Weights of a small sound classifier: 13100 steps.
Rows from block 4 of a small sound classifier, named by matrix and row number. Rows with one number belong to one neuron. Each number is 500 + 40 x the weight over its row's rms, rounded and kept within 0 to 999. All counts start at 0. Numbers have three digits each.
After each neuron's rows are labels from the 100 clips, of 14976, where the neuron reaches its largest size: "responds to" is what is common among them; "peak on" is the class under the peak. Only what is clearly more common there than usual is listed. The data: strings of digits, spoken by a formant synthesiser in many voices. In brackets: how many of the 100.
# gate: MLP gate (model.blocks.4.mlp.gate.weight, 672x256), inputs 128-255
# fc1: MLP up (model.blocks.4.mlp.fc1.weight, 672x256), inputs 128-255
# fc2: MLP down (model.blocks.4.mlp.fc2.weight, 256x672, transposed), outputs 128-255

gate.495:441457431485504480488489514514483533440508485507473610487530540561479486458540502532580424501439437420521470530585542485477453559549486506493462488434526529505484517519537503540575520538452524485443519528550518496517484464514492497454543376497447527453604477523464472551521524509454485596490557540519470482518529520531560528489545539473486522504432526468521459470533492472469512470502
fc1.495:561496440547539460487502496508483479597504499454518522431503455466530583533400531502483528506514548482534488507402490535471519446411503572466543441512510435548491458411463502456481512410482426519584451529465492463569551521508492462537475554509546474495451551454524572444528422582520475492490484475425533502555513501401497494541542435545452466405455558572435428502526531511520463527500
fc2.495:465482484466561535485516574555485538437498503445489429470544489513479502497433468565577450437484443489463501452509545509457521486501555513482477538516483532508556507483441489529561513533496490464514520398526485522551450559493451503499502522498489560519564454553488461520472410503507479506462586486509512498472468530627481531531561527443551491504545523488493429444438461453482505481432
responds to: "seven" (95); last digit: seven (68); voice: high voice (65); first digit: seven (37)
peak on: /ə/ (91)

gate.64:516638510468457497472511505472494509540527501505468380533498514538527425535460474469516511510462536529535562484527452459546438505493533438522536534534479511590490544493495522473479469492562537492474516464543504554447496513471601517473517458529448457516523489536513510487480566493493506514502490571499477451511503567563556535548543437454536516507533490521444457517573591503493597432516
fc1.64:562503504526566530510530538514459513459515503482559531512552547517516568513523510483537478478472485538487471534504545536468546483489486545461512456496494517560503549429491501506497481467562459520493500530501583490552456435540463586471534547554552525497506522488513489594456466508469488556516516460477486524436486468523543506523448597519464496492501456477533454493536494519528437450474
fc2.64:486469495460528547513521485475459469486529501474493547476486492488489438591568506485474472494514523520583468506474492561507527495485536543509517515474502527530458494443511491461513473412447493480521556440448477490507554489531473474469574430478444480477561472530520502514443467490513454453497497565540500445524506563530503493551479436450526614515499516517435446477455550521461522454561
responds to: "seven" (56); voice: child-like voice (51); white noise (42); pink noise (29)
peak on: /s/ (32)

gate.23:528534518488504508437469532468550551510522505471584584485451509453497488421507450479458557487551510455514483472444376498371407548545465457450477509509565473524495490505505491527507613468483561575529504527492469470538419510554464549464502472443544510561509516484542522431512543532493461489527505438566485456534603498597530508510500490511531491530547509484495512518477514504535543456489
fc1.23:502570472448501490518489534528519541469565502468528522472531463450456488449476456473505552487549539507559469454477467501481391547596488443468488486467514449528530463519542535537530540491447539535504462486453488503495431557585524539478485477487546514578522480455570507373518516535489534511425548454533490481523546502451562480544567503477531494480573526492509503525474534500588542497457
fc2.23:464499535445437455474490447500423537411412451437497515521567522583507491434527522472464503519516509476588477470534460535459551500548425492507489504486503530496452546511463494532489485520522444470461555565471566508570572520492505524531450548474517494535489513617520448438516511492433496501519408527561487412457531458514441502510619505475461507448488485534549499478508533575490479514530
responds to: "eight" (97); last digit: eight (56); pink noise (39); white noise (37)
peak on: /t/ (52); /eɪ/ (44)

gate.566:493494486511499531481496489483454547490486550539591495485494421519448585466497408522507570514392496487452523456539437593513434570572485500515503514432587525510461562460493498525499473486501484486534517542398531481423519445476528491550540479579513485459467525509442468470483528546460553498551561524522496523545483507545491526429472402483494467492511510485507528480492522544485476564496
fc1.566:540476534470491461465562507518517476487515452482416502547448510424481447581449575521514417499546545492490533543449571406506615440477482490520488445581401501524497517523525532540541509491504442544480504487536426524552446521565488491459497551412439492494551467483496494510501483463551490529439497435499500470525569484457505526473549561506531462498483497517497519524540460460544519496464
fc2.566:544519438517518529435509503445503448558502554580470466447526450480387469561505419540481471538510451454440472437511507511522495511515523490538521461460515533527462488523474522506591542556464479516468492506417547474513524515491516453475490510584538478528464460467488483475518516546437566567466520512529420451495439494460465505495535490448511430463506542403587468518499475509486483548491
responds to: "one" (99); last digit: one (45); first digit: one (39)
peak on: /n/ (62); /ʌ/ (37)

gate.55:473521442474587506533504547507482507518540497578520590519507503497481510505466509502545526533508498519524558422541493531525420518529513568460563484501493475527505536487507533491493463553520528498547449431474508564511473562558482456492473494481535454473481477567519550570517458484496518526475499526529519496524615487525527537481534507462514472492441478504466408488550536497479507423467
fc1.55:513536597515493510489505504496523506482512491477524453506489486457460453506497522547512539416490487555426511489517482530409537488522508464548444517486518530493485480516463543540524578504551460457492574512454480501497551452533481477492494523486490493515585524536465501571480534612566471475485459507624509462345526494542498539518438504492526493538565561476534576552515479425497492515418
fc2.55:493512553473464451537472596494489550515447509466498509539448518447480474535540496467561568466569506511447496506494456548489425520435452445505505496493537471480527497523536454576503514538530494436555522497463507594500519478514483463487463531512543437548593563605533528534469454518479550436500455476543501461458503472554474553553514515511489406544506525528565602446534451519520462454398
responds to: voice: child-like voice (73); last digit: six (27); whispered (25)
peak on: /ɛ/ (36); /eɪ/ (31)

gate.596:510485455526480487508452347541499469464411507519544519463485448486530554504516565561432526459440572516489456471472509444504489448573444557498482484557514549564596552520480508509532495505503495536571488470512478526545516499482557493493499463463567559473459457516523503509565507505543548507538465463500492421485511482514550620546460513500482586520477529548555505477536523486528527470463
fc1.596:508550561486483470472550482556531518598542570491471466441504522430485464530502518492530498584472508474489535513469428446497479543452478462532470507449524457501525467542499426449466560490508487489515534544518509533447534506527508499495520521442510487541490508554424551519456478448491451498535523490491484501480427472564478511542559464579524460490485582493514470499517472463535474477477
fc2.596:501548558493520516451482536552497521553492460440574571495560574495523521502461504556515513507516507526531519525520469466469556482509498482486437501467459516507555498522512533531511551496531519485535462495508451544477481526520493530507461548477501439497492469441482587500462470535539526503568471491480516548556488504430480486417408532619440461558462525424487480546485524512431536460498
responds to: "eight" (81); white noise (36); last digit: eight (35)
peak on: /eɪ/ (76)

gate.99:498506467579501483490511498463545555489483503503525505499479523474539543481469530457546553590530470419534499522415496566509545482474521532476466511576474585558507504433551474466514513463513507503538419530545562513531535516524490447471544451488482461473506496582491514524480467542473508553526520477552533443572491542452518436536500521554453500513592561574505477492461574564465508481518
fc1.99:510445458513467510434509488540523598476524481553456550476512534479484541506429505482474483571530498497560490469475473499554459472491522492511486459518572528550458481496520484400525496442457504549480454475504456532489497544488471412398561494530562511538447486525437536405462471528558540465478524457540571526484483445558453479574547455507425507483525463541488542423530499537477534481461
fc2.99:521481479534497490502476519511507588475526439492486554577514525519513494487383533519436513530547500469539514471513452473489518481469576470475520511448544487484500428475506423526579481505449501531509511521492481480592500477541465435458554486450506501502503474497427517453436426503489461462496534431504600485419470483468445464465478448501489477484518513523439451488621475479523505480455
responds to: "seven" (70); rumble (29); first digit: seven (26)
peak on: /ə/ (30); /ɛ/ (25)

gate.565:500422496480476476514589479530467522484474441486570459474503534492467521452543512420490536520460536462488541496502568593563554549467519436496541538491559503429509520522547531521526509476498564449538569473433474530486492527526502494493480506559503549526509552453528447558482472548557486511514482586448488439512494526463481491466468469527504519498541552543492456449432549414501485506520
fc1.565:490475470487489471504508565508411526470479487447479431489545442474515555490439472460445544477535544532474495441507553478444528476500427477534508535448521509408458526513578433510539537519488536516510520503507565519557475573530519431492515511507460444507514496553564468561466567473588549523455488631482460524558547517497517481499443501550506540493505443489508467406332509534479449511500
fc2.565:436470505527476462570471544506494548514458494447547466486561467481484512470516422527496505504543505449480500428512569465574464498496468514468504477496546498553519395549540462449444564513433539472494564487489519460507503501498577421543519422482567517485519513445466521529550519500501457499453503510483500620458511515513470479467459503498493559583509445481478601499418463453507480458474
responds to: clipping (32)
peak on: silence (100)

gate.257:478518513484480424527515530473456465501497538519554528496456430449509505542463524488476494454505582464577451491493423503561537499481498420540521502452427462546466528454440508499484463452520504500480466585533471512475403618487461617461531495483466502444477516442550512454532516493462522494505428422469532472529467526453472473577531469519496506570501544480555506577531553548551500519469
fc1.257:466487489495500502483499466496466513506477516544449530427513543527497535461522438567476451569509486473422504476493563482490550529555509548448490479563532494516540418477599529528546467520427510468481582443493539470514530378503518487545551442537513518552520499525472470563520431495469534558496639503538472602476504458464493482502543537481518557468531526514509512529455526527477466494505
fc2.257:517437436486469510480511508497495515515505520473543508465456520536491509536509442474392492540477521486527465477497487490487483433556506523513491465457524472572446469418505428469452472435463462466561456542480523468566482480480517514425606431548528521496452447489531478476480516584493513471511475400552488562501517522496561475551549409492530520509520544502484502501474560469472504445476
responds to: reverberation (95); "zero" (55); clipping (25)
peak on: /ɪ/ (44)

gate.13:440439459551483507617484547493500474456555477388565503551522502511550499453499498541560499613512467549478484475561486520495492479433436458466567490512563493504474516524547523550500519482502443480529488490541477506495539540477465511443484533446541532513453504514504474531492512541536503430477426507592472502555507497467475576483427420464506515531485512510537550542468544592480449469505
fc1.13:570508543524509493444448479501492528521467490516558538528510546517423493483542512472517453445465488473487549496456534471571603482513523524519506491546448518460483444486510414476508517481536503459464501516457490462530463549533500457506572446549512555475481464473439515480466455452435605533517503440422497512413513529515530494541570504550473444461500499519495494464531514459469431431526
fc2.13:476507486507474563539490496562477478472463500446515557561501419505519577488553530492579491531467491581454516492540464488494588492473531528491538533550431431479512517479490539432505486508462476548498560507518585484524502577429440452547456544489557489539463480528420564600447496564435507479521505434522431551456436459545488483491533586537493457497521502486492442518484563523515472553524
responds to: clipping (40)
peak on: /oʊ/ (33); /eɪ/ (26)

gate.185:458510564446535530462414510499434441546534449528576505486453477504507588517430521479489597489507445444542446466483497527486449501507507476489484537502550571543492535511466544515503468491547517506490534509537521486462463502437510455511526507451407424480485528446500508512518557489446534519580513509572437543495442547430464527537548445424522531494536440537539536465510525540537535449487
fc1.185:453483433521511513501613530511528575443473541477464477475475548418493488511495539479493479480448568521451490455452548508512504554556529516487505447508454453549516531462505502521558535539492398491519480529531472505514515524543444489486509466458539472585502517523556477403452472551482579519464511501493521469494559478578517491466501475524493515440479472489506402543518562509471510485518
fc2.185:515507507531371510553496504556489510471574483479451486428492463471517512500428524510526518453580433555540539489425533474569492559566509506519416488529584568525508518503499420499502476477545504519502538454557463534539493467496521468512498475487519516518463466483425465535538518452528447602563453506516453475516436445478447526548455456497474552504449459509496488545468456514491510531529
responds to: clipping (44)
peak on: /n/ (31); /i/ (27)

gate.266:515543473493431511551446472445435434503476481525584471531396440513606523588530491510523508507521495544438420569525504487548500495484500489516467501547503605561577507472503474477429468555492516491548491483482475507515477511497547542546549511418464502504529498523537486471555504497456480512470586579552546483500448508475472491436477563458521489501502538534402508467523484461540487526509
fc1.266:521444480520520475470525539559589552532495507503468529498605520450429486433512491457501497541479508420570581469501492515469549484481461573541545512439504416468420450516475522466582498496505478483428535514507548502490530514572477476429506569539518446495443562494490507481447479481513505513535447431454461455499551476519509521525505475602472470476540486514616470452491462515494451497542
fc2.266:470471521521477494511480515471461506453497471498584445549388488487576579543496466489514453520499499583481411536570561486513421489495473492459405485543490517578541555500549419500477549589492508450528482495504538527531428533449601481506542532456452519505524534481433467524456537521450487568539567547507557439496445487495483509471522579493513469526496526526416467521481469510509526512469
responds to: clipping (25)
peak on: /aɪ/ (39)

gate.581:514509560456455466521488555498509547600568491496457473527448525501462489443450549495463528523467512466499565496480451521477473424399477474499529531514589500512433519479486472497495444513489477458536458461459495463531509490496489467485533520537523519533518515472536462474471472507512429558423547509613500434526552492527539516497531571507504540532526513485493494507442487502517473411443
fc1.581:455493493524471475515573551549505555465557489519512536508507466488498493505455453537453478553443532520507563473558482579530430475504471468494538482570539495506529456504472425453469471503522557489455513475507564481413427543478544488482559520527459543477526487486496455524443469511484492456527517587532529577554443465542457455520459505474478553488528474452527512421430422504477529495516
fc2.581:454452512534525570513446519426481488479503471543508502493518500448489498541523581408506443494483531475480464476515528453490480499475477489558504450461511578486551528531530495501459514573582421507511541491475446465533540499498491529459532530453474591554481490509476444596502596487493467554533479574480458474464527488459573453500498466490471550568514540518528530508422524462487493514469
responds to: number of digits: 1 (68); white noise (59)
peak on: silence (95)

gate.268:530481460513442516570443476485479448557580505480498426569436502495543521497590455532459476516518490480453505506523503463511480482468413528494457466488539519515417540469470506536507458460423487532484518515470504492436501496529528456552535489411473602475556517505547547547508500508504508455495605461478500486460490515523561464475569502522542461503510512495529526478538462352414573429481
fc1.268:549497476469510438543496493412461479447549458431451452547484503499443522509486499453512595555451566480559467520485460496473402554577590498551482533553455512500492492502543518523515550507574504492571481454529507503509466561473511596535502473573511505520430484459506478583498573483453542549491508517544505528540487452465506499461465496545531560530497568483549481474491478531511495549618
fc2.268:464487456500454511442536471414540506480533491467465529497469511573518511487513498475497509518451474498505542492494561541451500488496424555463459485549486548489409542541466595501451492476444421424511514514555447535530622475529606527544530484489470468526515471472546506433549507578443506423397544541442481531498541502490478513528405512541511452448405505545540472520520494539500441432535
responds to: "zero" (81); number of digits: 5 (50); first digit: zero (34)
peak on: /n/ (26)

gate.418:562562548507527544520521478485491485536463564543536474403442553480511439502475488545464432467550471545470520514464535565478565430493523519452483514444597470520525477524463482461540515478557457505512410540503487452523438487472468593521487515494500521533511417496445497471575456524530457515473449424486477510444501515570543543510493527510499540511575384461528485581473502482550457498448
fc1.418:489454542571496463542500465518474568539493500497524458456506505536477416463493479511461516473523502563514506485545506498461474498450438481447494505500484497528455513509506444375520485494488522560478460539514457511372478522468457529537574427527478507554483455465480569539588531502516482581460519512527453517505466477572515510537457489537465565554470515468586536547495521476433560475500
fc2.418:458479518496519489499511493469487498461546451488608511553487477561516531508535516450544521474573568543548495524507564470527485542466488523555400518459447536514546544522620519487479509457497553485457517513495522457533556584490455506599468536510506567444444548493556548524480488531444481552509538519514579582486457485485550460507513536489491513479480522564516526532481460519511537474531
responds to: clipping (25)
peak on: /f/ (42); /k/ (27)

gate.485:474441481541529520454489523511516454480526509536493492423480530516476538482517490528459485535546444451455483577572498520461543525567487487474465505522520407525463484482491524466467512531497533507462511442573462471468520524504604522441497515505521544508482521597463443408556499517473503437520538423567486471457506487532547440477446460464452576474572486430482546547541474523389468533494
fc1.485:428504527548528566489461504506553517535516505476529528453473575490448531455462503561461523487543432430475533556469502538456447496556555497445451490494496437558427540524471470453446502449524501476464470465524386488501504536508561495446478526519503492490450535496491407437547499519512491480550513457544537487476515503611524413429471470436491578456551527487510536532493479535461438571519
fc2.485:489469465493497433525571566479461510511478480466542543534497527536502508453507493485548488538471545563567428484533510499496426511533458482527515514416455603509539511522507497545533505518551467525478484579441511497570472507439507472529517517465528531511472523487532556594473490526476550538508574525439477467481541502506531476504565484490467436563490543552538420444518544540555497527487
responds to: "one" (70); voice: high voice (55); mains hum (37); whispered (28)
peak on: /ʌ/ (41); /aɪ/ (26)

gate.345:500452468466538441548525447521396498489464520542567475523432462470403493541502533464517477537540504487519511483476528483533554572577509521471519515501456480447471493489500497524463537533467510558520449548422445473484493535467498505537525564516462500505527449539496462471414557505505466485445513433429528431481444543502467507526539446536537445527562467498510517516569488461572496466539
fc1.345:508453512491539487563506465541429491430502435601561456480484462478495515511507484454480430539516530530533512475535539439483593554525536494501530467526493547477513484450504514484478512503449494527542407496476469483436447522502464480570571574511419470473524470484501489473393511505580512483419525457442496474495480519442507494531490467543506422524521456473529493537523508475505502489544
fc2.345:467518457480579542490535496476415491432489456534507474451510479504471581536498526452489542512449453484481561471433580467544521552492485494468512467557457465561497496504502499532522508517592475436462517585488574575451559498471499521552554545511494494503525558529486560506506489483546539521499458466456519502560439501485484530567490492524565441521426541493524495449483570550477449553553
responds to: reverberation (100); "five" (63); "nine" (60); voice: deep voice (53)
peak on: /aɪ/ (96)

gate.254:465524477561460502430461474523556461556511484430486504544466488539514551521536512507546495469452505490544462449540561454536483546526522486482437512461514509574501479457548502423476492492591486547492489555494452502488534459544453496572486487489535505467484488478534589448547495493503438479518513517437522507486478471441575505511541507537422487514537453543488428513546446483476538490513
fc1.254:447530445516442478451500544530563463504477446503460480573501468494510446487543548507522452521516493513512422457570585428507442539577530482554457470367504495584489492489481454464564481477576487524563517477422483516504527433546469447541498457474504536472477441469461500497526468515540454491509543500452532471480408523521522531471551529543479498546568447504556505517534410491504527490492
fc2.254:455479465558488483466475472467418491565441506484452546558506566514477512481402514443487462473425412519498550519486501473500462542541512448485465517522509558469519434463467486454505567519566576512562515511520528502553463517527482480548493473586455503464502507451474495493483546544448543453532466528460508560466565494536561539547534433486488491430526491501530516533501414493531433521556
responds to: voice: child-like voice (85); pink noise (49); white noise (31)
peak on: /aɪ/ (28); /ɛ/ (27)

gate.502:446450542505533437539482511420483470513548573500458542559554472534477453443492431595502521481554528510453453436536500494432519470518553450538490531481509536511458547559542508478482482493474480485476517442453542518542511510465484599535506532474475486463520549442520516490535510452444486493456531488496478439556445532456480524517472475492496580490467514524531499466469501534545452574397
fc1.502:555564508525443505497513497476595451479533450512492492430485542472487483572475553499549498558455455502493556510451558526556495570531487518492490498543536472518499467443424529491466509515534473509541479522528466432468501584498486514561423447522510464509514466564563478538441539539475532532520514530523541475502459516484550501549481510550561425468571489539474582554513423534489495464456
fc2.502:478456474512510479475467545465456532580524512510445549549597525479560411490494488452526491499501436576462493469503454449456473470508467468423546517525501495542508473486540412481497508445477439579521523526492535498467492449437451408474481491487484476500526472426524472571503574566488498427514548516445520512534459489541525546580494468511534505432467516465487493503556506455539546507397
responds to: voice: child-like voice (82); "five" (57)
peak on: /aɪ/ (56); /ɔ/ (31)

gate.348:509467468511430552468503519455559458520467569481350441539424518500489539557490453503496589503487448483463502532540436506495466477489522584473531499464574450485448475464438588496496534465516580507502476543562515537507538569483448504449530471522514505512552496479529470504478476544520427476431484499474495468553507548478523580499480583503509552482474534515452565531427453544577419473559
fc1.348:440504511508470474542567507397585439468511500533486527555513504517504436496511517428544446476515454545530443519461469536495473499455526501452558517457513491493475538534464545537532564488483534567434474476409549475510539467521513428409477439511537468494483477494466573447541512444525519467444501518580602543544478581479474600573495445502510438517528508493548466478486536521446544566543
fc2.348:490481457481541487489471428492531522471466522542621493499486450476486539479460523480558475487514457510539500467564495574581466483585462508537520462528386552477469547516476533528461503567416549534508528496472460570481596470444556495516512486547554544489443481551493528479566488513441492481459513473498516471520510501451558538510466439527506536514492420501499478564465460563545482526518
responds to: "zero" (88); reverberation (81); voice: high voice (57); first digit: zero (31)
peak on: /ɪ/ (58); /ɹ/ (28)

gate.561:575501550488473556502567484519526499493481493482546550578521531545543432457547453479491511454458507540473541525535454509489472536459448408519513508509488552483503515437465498497480480551559506544438475491578485494450497465494561493481545518469442508491468553479505554568489478541509511484543505503526441446546540477549503459420511421526512471485531498494525577540493566517390512479466
fc1.561:536482424498459544472538527476528514409540541497491449474430491494497499463459465466456539493483451536465492518511530583514427563504498435502501498443437515469483541522516548533501460487467533564458521479537542545466550569427487443466541543437577504528483547469543439484540539489493482430525399497536477502468548474538505549511504502504516448432567516547498533546453509461504488494515
fc2.561:483536466483484504467493465489471467477432522506456480515536504509521477460454538512607551481483438546534541529540496483511518483428501468501443469554553434627422467479459513433428520448546492538505454545629524552541420464516556504499530478456446521474442495469456448488492444522520497556434463494473519463533419534543489510584530508491482410434470491470568509478508494499538542519442
responds to: "zero" (57); last digit: zero (38)
peak on: /oʊ/ (29)

gate.505:507425517485523555506532467499546480512501481489526459503558546485566457429502535460548500530491382518395449533573421478479528490404489443497448474455478493491500518556540480440516441519475410490579433486447531475561528538439523478530501487452470523516577516555479467450461514513555519563475442492466544514531504446556510499461533535550501449530403505558516514511474453479507447518495
fc1.505:518504490491547562475536442438420481462501512495521494516559493499577470498479526485542529551462474509481460459556480497477586521493441501518486486454515500560501472530568479524533430350499429541543459523393577493487547461474462471552507506517491481494510558426501490438457570477527435552417438485460485527474530557444538526545536608476470459485457499488543495529499453463431431513525
fc2.505:534519480465482521458453507439504472468438590504481503489468507452467532516476448536566523441466533502477513478467517508503449530531526477528485552511531563577489486479494546494478512476503494490452506518506485485497510541438500442445561474505441428524530565489556439520486482497490452471523496564568461515532432511496548406600471459508468537470440517549475537548511552500507499470544
responds to: "six" (80); first digit: six (40); white noise (37)
peak on: /ɪ/ (61)

gate.394:464527512446507452528454428558546488508436455509443465505447471514549581518531457489551499426480556552497465430428491512500428487436512488519487487482442546480601385473472519497420499459428504457504476534519471507536429547503514504597469479395410555447486511515494515564521506495486519503585549584531514510478520537579462452438432493509491505523486491488489493567509475481508438482495
fc1.394:448481484574501566511482540490477546530492520484486538500469465562567546532456436463481490491499524505503553432490523458586432502499530569466544484536442467468495504490492518454464493534571528442483509461567550516488473478494515470459497451525510603405477428569461510521449542467531538483546542503541516487471502508536445517474468537567504483483456493470511555451422433565488502523558
fc2.394:472466486546518459527572485533483565456460479426469535552435500428576567486503478537485505494459509490524520524433570458547502425512422526475494526463528507509508441515512537430427451550506503471385564571558587515513542496538525491469522509519522531534489450493516417482510480498524539566512522454523478452572510500509472485587457493577478460486458527502467522533515445550476455445522
responds to: reverberation (81)
peak on: /ɪ/ (32)

gate.564:523509540482532460513452501416540516481407493546530535506571440411486436518534565489489544522574554531455497486475416516496527495468423497512557507483466541512485459485479531410513457485503547511565494489491513496458502483564464532475463455450520490483545491552446534509534445528503490494475528429478429441533513495433448528522455501455511446528541492558519506456508510420510462442504
fc1.564:488523487553559514539467519438445507583493476481550538430494465503531485494508529475478579544520551482512530511512463435496495475558486518513495501473501520537547464513508490527507506501525562493549510526449464560478542513454472475488467480445511521493479464627483470538505552576562528562517491472429481453479493502452521554505452481425522554529468434521498477511481490481469485479491
fc2.564:569525437450473487545516472554517497551499523465442466523510526460477477590451524525512482500432439532521469529543461545518430502506527518577534503551498525555494533495471556468456534486510479502486491453540470468507545513534511464521533464540483474488500480449469586492500412459437519501476471525516515519480463552530458493550537475500451511473516518527471541545479463549457542508534
responds to: number of digits: 1 (68); clipping (29); first digit: two (29); last digit: two (29)
peak on: /u/ (28)

gate.504:464437562557542457506460547549552504542529544448538547436446533545521522496569529467527484512444510521495573561472502524499514586558439541505520438493511503482447469507559444508525509550423532457474406576568465478479477515567467538429456473516465472540494464587466464523529574514441499529513452535528488499411485483520523489512501463487554472483559522463526484487512498572416485461489
fc1.504:552523473522444504524475505469467495508542521497524500578462524457422442504451519506575502536544456510556485472446501498456512485435489377486507533463533504489531502490444556547437444526559473517509569501488546505522496493417489534521529512543457476481441493471504478517451441528565458526499530488495542528558459482534483520458498608502539488534461505479498536552433430473489604561516
fc2.504:495514532476512471539491485484454532418560542490505441536528534519447449553538446488524502564542409507458489446552535467565510449523472497611481533460503524466553516467527469546497482470453514491469521505497525518554473450510544552489529461512554488436457517513541478476563413463498553530476503517401547498536451477512531510470597497507500530559456501471488524517472482504549481520504
responds to: voice: child-like voice (51); rumble (38)
peak on: /n/ (35)

gate.428:485477460494490431562501546410540581471500502569505462535549437442491502521448480453501529545442538479520518502493519417505523519456531532531510476489488536525551403517488472464524550473454459513520462493530497542522474537501520580534450508512512501536544485517506472570517477522454551493463613502531549474531567484554442468467485476496516512508529448497482424521497420504500492508537
fc1.428:452457511540492497473495518418522473465498508457543483521464487520475528512508443496547489466443468456505547527469499439508469512528634413475482491419435516551562434537467498490485568499483444455565489543540550492499494470537436521461498443507561455569512507487496481499555461458476472547475402564457504559465442528520482423534450478454424563489523474488477422542543445509498492457533
fc2.428:556466505477532448575438521555451502547481597508474438460555505477470471563488521544562518547484513545488534483545472511457534493481442508427403460498536467483468534530500506483556452447497545557510579527457459468539507457498496481453521512475474542401504428491456467441466496467546488438548559453428471537591519520499481565478543507509491449585504497484511552496464452459478465505543
responds to: clipping (31); mains hum (30)
peak on: /aɪ/ (50)

gate.307:538478458506555444455507464543512509465527581428571479467463546441473641551546429486505531516516563523458467491411516492486537558535529543484487474544411493442463519461511519436505433543497469507512460486497502532509565470462510529477544515497502414503481540531459474506511468589477557550514514466511506506471449493475444474536494523549490446529504491500527584533485527560478499470469
fc1.307:474520455511497533493523499482437513513468491527477467502472463572506495496504563546471504469531435463502483495499582561530543502431469539507556502474583530557541417526464460488459568458475542569472493576507567502447511460538448440566513481469501596535445484521496513501454533456555521503491532518428514468469476482437498573583465458510508454463502522487501472480504503409538543486540
fc2.307:479474504467469486506516456545472514446489501470518498522493466541462512537548492498475507525576430431528540512539539511495526575580465504509522427485434471499528485462512515473582520587507535461468456547446461542500456505561570529465549484584461471573521510498486535438469471534502555511492481511572505489558466525525458529489497437617490566553410590497503548527491568517542505534532
responds to: voice: child-like voice (90); "nine" (56)
peak on: /aɪ/ (79)

gate.267:462497467468446522557493416553490453481441496451590477597452533440553457480545522522504542478500523558478490516458487483489482542447481531493450537485467481464475524480482432526490546488516543513471525466558474534423549472498450546524478476498492490481444587595486536540500460501440570460460431446557524567546552506488486554494450458501471492519445492502479486475471482507523557478557
fc1.267:428503525428444483530461397525531465482482569475595486540422492444517471483541500524509506475531511495499501496415442530474521539469548514498457520533471447489454515494478432533535546511496543457442513450514558520454556409506473523499450524484507503479436547565565533556510505492450602525488410481563480522530522502514492582481433449456469488525419524493477476492469462523468551449548
fc2.267:518522516547582467467433499474480486447542453539508471450488468472427504569479517476510557564485500428453525406521528551526466515512523467527453532451496578476455506505450536496449489520446461430474569485450514484561511487494508525437483490492505546517549579449526465448486487505481450481536482497455525511475440518523472432513452539510535383448523477460478509426488546504513483576520
responds to: "zero" (100); reverberation (80); number of digits: 5 (50); first digit: zero (39)
peak on: /oʊ/ (86)

gate.592:500474520453539519503484454495517493491493601466486417478475460538450503398469444489448531474519540561492548445512558553422470660505546463455461511524469506453527484504504600532521437514465503482490495482564546509484573554483553485529441502527509520445500518547429533489522504493488475531471430487527505498475533514447516495468535522449455538454497489511551486506515480615534453516529
fc1.592:468517542525526503516529410462560494538433480456499459494418533447520526525525460557527452524479572502519547500509503455449500522454496440487534455524482433492553535543547453505520559425440545522546499540466491512501463570502435518483528522493439505550473499523518477513519478603507507522518534474359476475438480501540501475488504540476469497481480457535552515470545557492528489621475
fc2.592:510485493425530546512545486426495450533480511469584465514465527542464500461460448468546492464546481521512535478493534459459443518449456486487469520521427394562547490588569498562463500536516551543450528483608489527463508502507489466469499477540511508528513503476402502454512467511536437592513486475534507485432473471468552556475433481478637555521490548433510483578473488534531451507441
responds to: voice: child-like voice (52); number of digits: 2 (41); last digit: six (30); last digit: seven (29)
peak on: /s/ (82)